config.toml
encoder_arch = "inception"
model = "contrastive image-text model"
dataset = "cartoon faces"
train_examples = 50862
image_size = 32
crop_scale_min = 1
horizontal_flip = false
cutout = 0.25
tokenizer = "word"
vocab_size = 45
loss = "softmax"
embed_dim = 256
encoder_norm = "groupnorm"
encoder_activation = "relu"
encoder_weight_standardization = true
encoder_depths = [2, 4, 4]
encoder_kernel_size = 3
encoder_stem = "deep"
encoder_widths = [96, 192, 384]
text_encoder_causal = true
text_encoder_width = 256
text_encoder_layers = 10
text_encoder_norm = "layernorm"
text_encoder_norm_position = "pre"
text_encoder_activation = "star_relu"
text_encoder_mlp_ratio = 3
text_encoder_head_dim = 32
text_encoder_fused_qkv = true
text_encoder_bias = "all"
text_encoder_qk_norm = false
text_encoder_parallel_block = false
text_encoder_inner_norm = false
text_encoder_positions = "learned"
init = "trunc_normal_002"
residual_init = "none"
optimizer = "soap"
beta2 = 0.95
lr = 0.0024
beta1 = 0.95
shampoo_beta = 0.95
eps = 1e-08
precondition_frequency = 10
max_precond_dim = 512
one_sided = false
adamw_lr_other_params = 0.001
grad_clip = 1.0
steps = 11200
batch_size = 256
epochs = 56.4
lr_schedule = "cosine"
final_lr_fraction = 0.01
warmup_steps = 560
weight_decay = 0.1
adamw_weight_decay_other_params = 0.01
Rows from block 7 of the image encoder, named by matrix and row number. Rows with one number belong to one channel. Each number is 128 + 24 x the weight over its row's rms, rounded and kept within 0 to 255. All counts start at 0. After the name is the row's rms in percent of the matrix's.
# r30: branch 2 reduce pointwise conv (encoder.blocks.7.r3.0.weight, 96x384x1x1, standardized in use), inputs 288-383
# b30: branch 2 3x3 conv (encoder.blocks.7.b3.0.weight, 144x96x3x3, standardized in use, transposed), outputs 36-47, a 3x3 kernel for each
r30.65 103 [143 149 135 100 146 159 107 148 154  98 144 168 134 148 120 143 128 138 111 119 107 122 146 119 137 127 120 160 149 129  85 123 108 119 130 118 109  75 127 164 107 104 126 138 102  97 102 103 103 148 142 101  84 156 105  89 143 104  95 113 101 126 111 134 130 144 128 142 116 151 137 162 156 137 143 115 123  98 161 137 112 140 126 121 128 126 103 128 143  80 126 125 117 145 167  88]
b30.65 099 [118  89 146 151 172 122 136 116 141 132 149 130 122 118  88  97 159 139 124 100 114 149  87 153 135 156 110 112 131 105 140 171  94  76 110 159 107 144 156 132 154  95  78 123 130  95 114 130 110 138 135 118 137 151 132 137 108 172 114 149  84 133 100 131 117 159 165 141 138 120 112 142 147 117 144 148 128 125 138 132 119 136 114 131 131 129 137 114 128  51 156 130 114 139 158 158 104 134 130 106 126 155 120 118 161 127  61 120]
r30.66 098 [ 92 138 113 102 145 135 116 131 148 143 108 142 149 126 140 105 131 141 125 148 106 125  85 109  92 141 135 150  96  89  95 153 136 140 107 149 118 141 117 122 134 118 128 124 130 139 118 124  89 134 119 136 111 121 102 117  98 122 130 112  91 122 122 118 127 130 100 131 104 173 123 127  69 144 119 125 157 123 100 182 134 111  96 125 136 149 148 124 139 144 178 142 115 123 102 116]
b30.66 101 [165 119 124 106  97 145 122 118 142 145 115 165 131 157  87 119 135 145 166 136 127 118 112 106 106 126 116 164 137 141 119 121 122 131 142 127 128 178 112 105 142 131 122  98 194 122 109 126  36 196 120 127 127  80 107 137 100 160 153 148 136 141 102 106  87 163 109  73 145 121 150 119 141 139 132 135  89 132 127 145 129 123 118 130 109 147 148 126 100 138 143 146 132 112 161 120 128 163 110  95 166 117  86 133 154  85 139 140]
r30.67 105 [112 165 136  73 139 134 148 100 158 169 174  90 123 132 139 134 154 130 136 121 139 169 121 133 122 114 120 123 146 120 139 148 132  99 126 127 147 133 164 153 153 114 119 165  93 153 130 128 111 146 109 122  98 116  89 102 162 127 123 116 150 109 131 134  81 132 112 119 157 143 117 122  88 100 104 113  86 127 141 139 159 110 160 131 126 149 112 139 126 130 131 108 123 119  85 108]
b30.67 098 [125 143 150 144 177 127 119 103 126 123 105 106 113 150 143 164 210 137 157 119 159 140  83  91 148  88 134  88 121  80 149 136 188 115 142 108  95 136 129 116 142 113 148 108  97 135 171 101 139 126 142 118 107  70 152 152 125 108 118 145 122  97 107 125 131  96 144 120 110 115 145  94 114 123 171 146 112 144 128 125 142 114 156 172 121 127 107 133 154 133 131 132 155 168 112 124 138 137 119 138 100 126 115 139 105 129 123 107]
r30.68 103 [153 155 157  98 149  98 181 125 128 145 147 147  84  88 105 110 113 152 149 117 135 105 140 137 141 136 134 104 129 100 129 147 100 119 113 110 130 141 117  93  82 153 182 137 117 130 119 142 129  81 113 118 141 157 145 118 164 148 124 102 119 128 118 121  85 125 103 115  92 113  74 153 192 128  92 125  88 112 131 132 146 148 141 142 118 150 132 127 109 150 152  94 109 133 133  70]
b30.68 101 [151 111 134 110 124 123 143 121 149 143 178 154 121  96 123  87 127 126 134 136 177 147 150 109 172 136 104 114 123  94 122 153 113 117 185 145 106 125 134 120 164 170 150 155  81 156 141 108 101 120 130 144 114 125 137 162 105 108  82 128 128 117 114 174  73  71 181 132 177 122 122 116  98  97 134 109  95 123 111 130 130 162 136 128 105 186 123 129 116 159 131 149  74 117 144 131 135 106 126  91 154 131 124  79 146 131 103 108]
r30.69 097 [164 135 160 125 130 102 151 129 123 110 122 105 144 123 148 147 100 113 137 125 113 150 122 110 159 118 137 127 122 104 112  91 127 123 102 132 159 164 117 123 135 159 143 117 117  97 125 107 158 143 116 151 136 116 104 140  95 130 153  96 128 115 154 138 107 164 143 122 142 101 134 143 156 102 153 129 155 124 120 142 106 147 109 135  83 122 134 106 151 145 118 135 115 136 149 129]
b30.69 108 [121  77 134 139 161 100 130 193 119 132 112  87 109 148 175 189 114 103 107 143 129 122 118 121  98 116 146 131 138 139 113 144 129 121 139 120 126 115 155 105 115 124 176 189 106 100 162 141 166  72  93 115 114 106 141  73 144 123 145  88 109 116 145 128 104 138 117 109  82 118 140 106 133 111 123 105 107 130 117 101 137 145 143 101 117 147 130 112 165  50 152 107 115 133 139 129 102 141 120  90 119 130 172 144 105 140  92 165]
r30.70 082 [101 118 132  96 169 121 124 133 138 126 140 123 147 104 107  97  73 134 122 131 114 121 128  94 134 118 126 145 128 120 169  92  69 109 115 116 106 122 133 113 102 112 124 125  57 138 126 110  91 127  97 163 131 144 112 136 150 127 106 116 115 123 141 129 131 123 106 143 158 108 155 123 130 118 121 122 121 118 115 117 146 154 152 123  88  96 114 134 141 148 132  86 152 110 121 100]
b30.70 103 [190 146 121 132 135 124 134 138 114 124  92 139 115 163 161 134 122  92 112 106 103 118 108 123 124  96 121 136 135 116  98 135 171 122 168 114 114 113 143 174 122 120 107  92  98 144 117 126 112 137 144 179 108  92 169 131 119 159 134 108  97 108 124 144 163 133 122 102  84 145 107 124 157  76 166 155 162 135 106 112 114 127 139 155  87 159 130 197 168 134 118  37 142 124 142 125 137 103 145 121 127 109 114 174 139 133  87 138]
r30.71 098 [106 114 136 121 146 138 133 151 124 113 117 130 131 144 156 142  85 130 167 103  82 109 140 146 132 109 122 144 141 113 123 128 128  93 120 133 119 132  95  99 122 133 114 133 180 129 116 166 134 136 132 137 100 104 129 155 119 160 122 102 155 119 160 125 125 124 165 130 156 135 134  97 140 158 106 109 115 130 171 152 112 170 147 144 117 131 122 114  82 102 128 139 104 131 114 119]
b30.71 105 [140 100 146  70 171 122 139 134 113 152 152 108 141 132 116  84 144 130 157  65 161 165 109 105  84  96 134 153 116 159 117 139 105 155 159 159 137 153 133  89 153  88  84 132 159 116 123 123  89 142 127 156 110 141 110  99  99 102 119 112 131 115 115 111 118 149 128 160 125 153 113 113 149 112 105 102 133 144 109 136 132 134 144  90 105 121 113  93 172 147 167 159 157 142 129 135 141 112 101  98 196  99 103 123 117 127 162 134]
r30.72 102 [116 133 135 110 114 129 131 128 129 122 132 147 132 126 118 157 145 111 120 136 130 118 138 116 113 157 113 103 131 131  89 102  63 134 130 114 139 123 135 117 117 107 168 125  85 131 106 131  97 125 154 130 105 168 141 125 162 126 135 142 156 134 110 131  89 105 166 137 131  88 132 149 145 123  89 176  95  90 118 141 151 123 134 107 142 138 181 147 142 115  56 140 115 137 128 136]
b30.72 100 [121 169 113 104 100 131 120 145 112 126 138 106 155 124 138  81 123 181 112 120 136 105 120  97 105 102 136  92  85 154 124 125 108  63 153 109  77 114  97 135  76 106 102 115 101 141 121 107 113  86 121 130 174 116 138 122 133 154 117 161 112 137 136 144 123 130 123 136  93 127  97 101 119 121 116 141 104 122 120 158 120 103 123 125 148 139 164 107 137 158 128 114 109 119 103 112 141 111 106 148 164 157 121 151 106  88 126 135]
r30.73 099 [112 136 103 120 135 118 160 127  97 153 161 138  99 149 141 131 135 170 141 122 110 124 116 123 121 112 107 140 176 133 111 153 136 161 136 162 117 130 149 130 158 104 122 121 113  99 130 137 139 133 115 132 106 129 117 142 128 148 156 149 119 110 122 110 116 144 108 130 129 132  75 158 130 140 186 128 126 146 155 126  81 133 118 136 126 138 118 119 144 124 138 144 118 115 140 106]
b30.73 104 [104  89 152 159 134 127  90 158 103 128  99  85 122 144 109 101 134 141 129 115 126 183 155  90 144 121 123 139 132 162 131 168 139 166 135 166 130 131 115 113 106 133 103 139 150 140 102 135 156 174 107  98 169 135  87 118 132 118 131 125 115 175 103 181 114 130 129 133 103 151 153 151  98 103 175 140 151 126 142 140 128 139 154  95 160  86 133 111 179 113 112 143  98 126 120 169 168 127 142 138 117  96 112 120 136 129 136 133]
r30.74 100 [121 116  95 115 151 140 123 110 170 110 130 130 139 111 124 111 153 139 127 177 137 123 130 106 152 119 157  83 125 104 107 121 152 155 173 213 137 162 143 105 120 147 111 126 134 139 177 133 112 119 134 138 131 143 128  84 136 111 118 103 161 109 116 128  93 113 165 136 131 137 103 122 113 125 131 122 121 137 136 155 147 109 165 124 102 162 134 121 114 148 141 130 120 123 126 166]
b30.74 093 [141 122 110 112 102 120 105 115 134 107 127 106 101 138 156 151 126 125 152 105 127 167 119 133 107 171 101 144 117 108 124 112  73 104 137 169 106  92 164 166 173 161 118 166  81 167  91 135  92 151 128 155 140 131 125  93 117 146 122 189 157 182 127 112 171 131  97  72 111 135 118 128 105 133 129 110 113  97 150 119 113 133 130 155 121 100 120 137  83 157 110 131 179 122 118 137 136 124 144 133  46  92 174 157 103 119 100 122]
r30.75 100 [140  98 126 118 134 154 133 147 155 140 165 114 118 141 115  99 147 111 108 175 113  98 145 113 135 140 100 126 109 105 123 142 134 110 142 114 152 132 108 159 153 124 109 144 108 114 142 134 158 135 120 153 146 158 161 127 116 130  96 122 137 152 163  91 101 120 123 116  96 119  96 123 165 104  94 141 105 138 187 120 150 160 127 113 142 106  81 138 136 106 134 118  97 145 138 104]
b30.75 097 [133 146 125 174 100 110 110 135 126 105 151 176 145 115 129 160 110 146 124 121 143 147 133 152 119 180 135 147 100 159 150 154  79 128 112 120 124 199 156 183 161 113 157  88 101 161 145 121 124 121 107 150  89 148  62 135 102 115 120 119  96 141 117 153 154 120 132 115  97 116 157  69 146 166 113 103  83 127 139  87 122 122 152 149 113 124 143 142 126 165 121 114 111 115 129 143 156 116 143 113 145 117 186 133 117 131 131 128]
r30.76 094 [160 137 139 132 106 137 158 140 122 129 151 121 112 132 121 192  99 136  98 106 120 109 128  97 153 117 119  80 106 117 156 151 133 138  98  98  89 125 127 161  98  90 133 106  82 125 120 117 124 133 142 151 133 148 113 167 135 131 127 138 110 113 126 122 127 166 121 185 122 138 139 153 102 107 134 108 144 139 133 115 120 144 161 147 116 129 133 131 117 162 109 167 149 115 154 124]
b30.76 104 [118 104 123 147 123 124 177 141 110 129  79 147 125  80 125 131  99 122 108 137 102 142 157 127 120 105 152 151 131 134 127  90 133 144 164  97 147 151 105 132 119 130 178 118 125 132 127 127 133 143 123 132  97 143 121  99 105 106 142 162 145 100 139 130 127 146 140 128 160 146 130 117 154 124 131 136 137 123 114 111 146 121 140 141 108  93 104 111 149 127 136 161 146 129  88  94 157 103 120 120 131 130 177  78 132 155 175  93]
r30.77 103 [ 85 125 104 130 132 164 140 118  90 129 109 134 117 122 130 133 139 132 113 174 134 117 102 112 111 138 116 132 153 133 121 111 129 141 157 148 113 131 123 110 128 127  93 137 100 126 144 126 128 141 115 111 145 158 151 108 125 131 114 190 145 150 116 139 165 168 126 166 146 117 124 117 147 117 108 162 100  96 120 139 133 148 135 148 137 116 112 176 102 133 146 133 149 156 141 138]
b30.77 102 [131 107 131 103 175 120 112 130 116 138  93 126 111 181  96 111 149 178  93 135 129 163 111 144 147 110 107 162 121  82 126 156 153 135 141 105 114  87 122 111 149 125  81 132 123 118 113 116 133 127 114  99 112 145 118 110 111  91 148 133 155 132 126 126 121 143 130 176 107 164 105 154 158 103 134  93 132 114 151 106 107 151 136 145 121 124 153  87 165 157 130 113 125 101 140 120 145 140 122 123 141 116 138 103 103 155 105 126]
r30.78 097 [114 135 101 106 104 133 128 154 143 143 143 144 122 163 113 124 150 129 140 128 109 144  94 140 138 161 143 115  68 139 119 138 149 157 127 146 113 125  93 148 121 118 133 118 142 121 142 120 138  83 119 117  98 143 113 147 110 143 120 140 122 127 118  98 146 121 127 188 160 146 149 144 114 131 143 132 142 125 151 121 141 129 106 171 121 117 138 151 137 179 101 111 124 115 119 129]
b30.78 110 [142 111 111 118 126 122 103 135 115 158  92 141 115 166 121 138 123 108 131 147 147 103 130 138 113 155 117 117 126 135 130  90 148 145 147  73 103 107 159  85 131 136 127 137  89 171 106  81 124 137 123 126 127 125 112 154  94 158 148 106  75 141 179 105 115 127 148 104 153 124 112  97 149 125 119 122 183 138 109 137 130 132  96 136 112 168  98 167 113 132  84 126 169 132 102 113 117 139 136 100 117 167 180 145 160 115 123 168]
r30.79 102 [155 150 157 139 153 128  97 130 126 133  68 112 123 135 133 134 103 133 158 148 115 111 140 168 132 126 108 135 137 132 104 113 154 123 131 152 127 152 124 119 107 108 108 172 105 157 137 114 125 134 111 168 127  86 154  91  85 104 131 149 164 114 106 150 176 120 126 160 114 112 110 120 166 170 137 124 123 153 116 118 136 141 127 102 165 138 134 148 104  71 152 118 122 117 117 112]
b30.79 099 [112 111 160 117 136 119 134 110 115 158 151 114  99  79 168 176 123  89 152 128 157  98  92 120 148  82 116 115 147 123  97 119 177 106 189 174 125 137 105  73 138 116 135 138 128  91 132  92 133 115 138 139  98 163 107 100 132  67 159 140 185  97 101 108  95 118 134 140 149 130 147 116 140 114 166 101 133 177 118 146 122 128 129 164 134 124 157 112 188 100 105 175 136 126 132 132 106 108 146 113 107 142 177 144 119 147 128 125]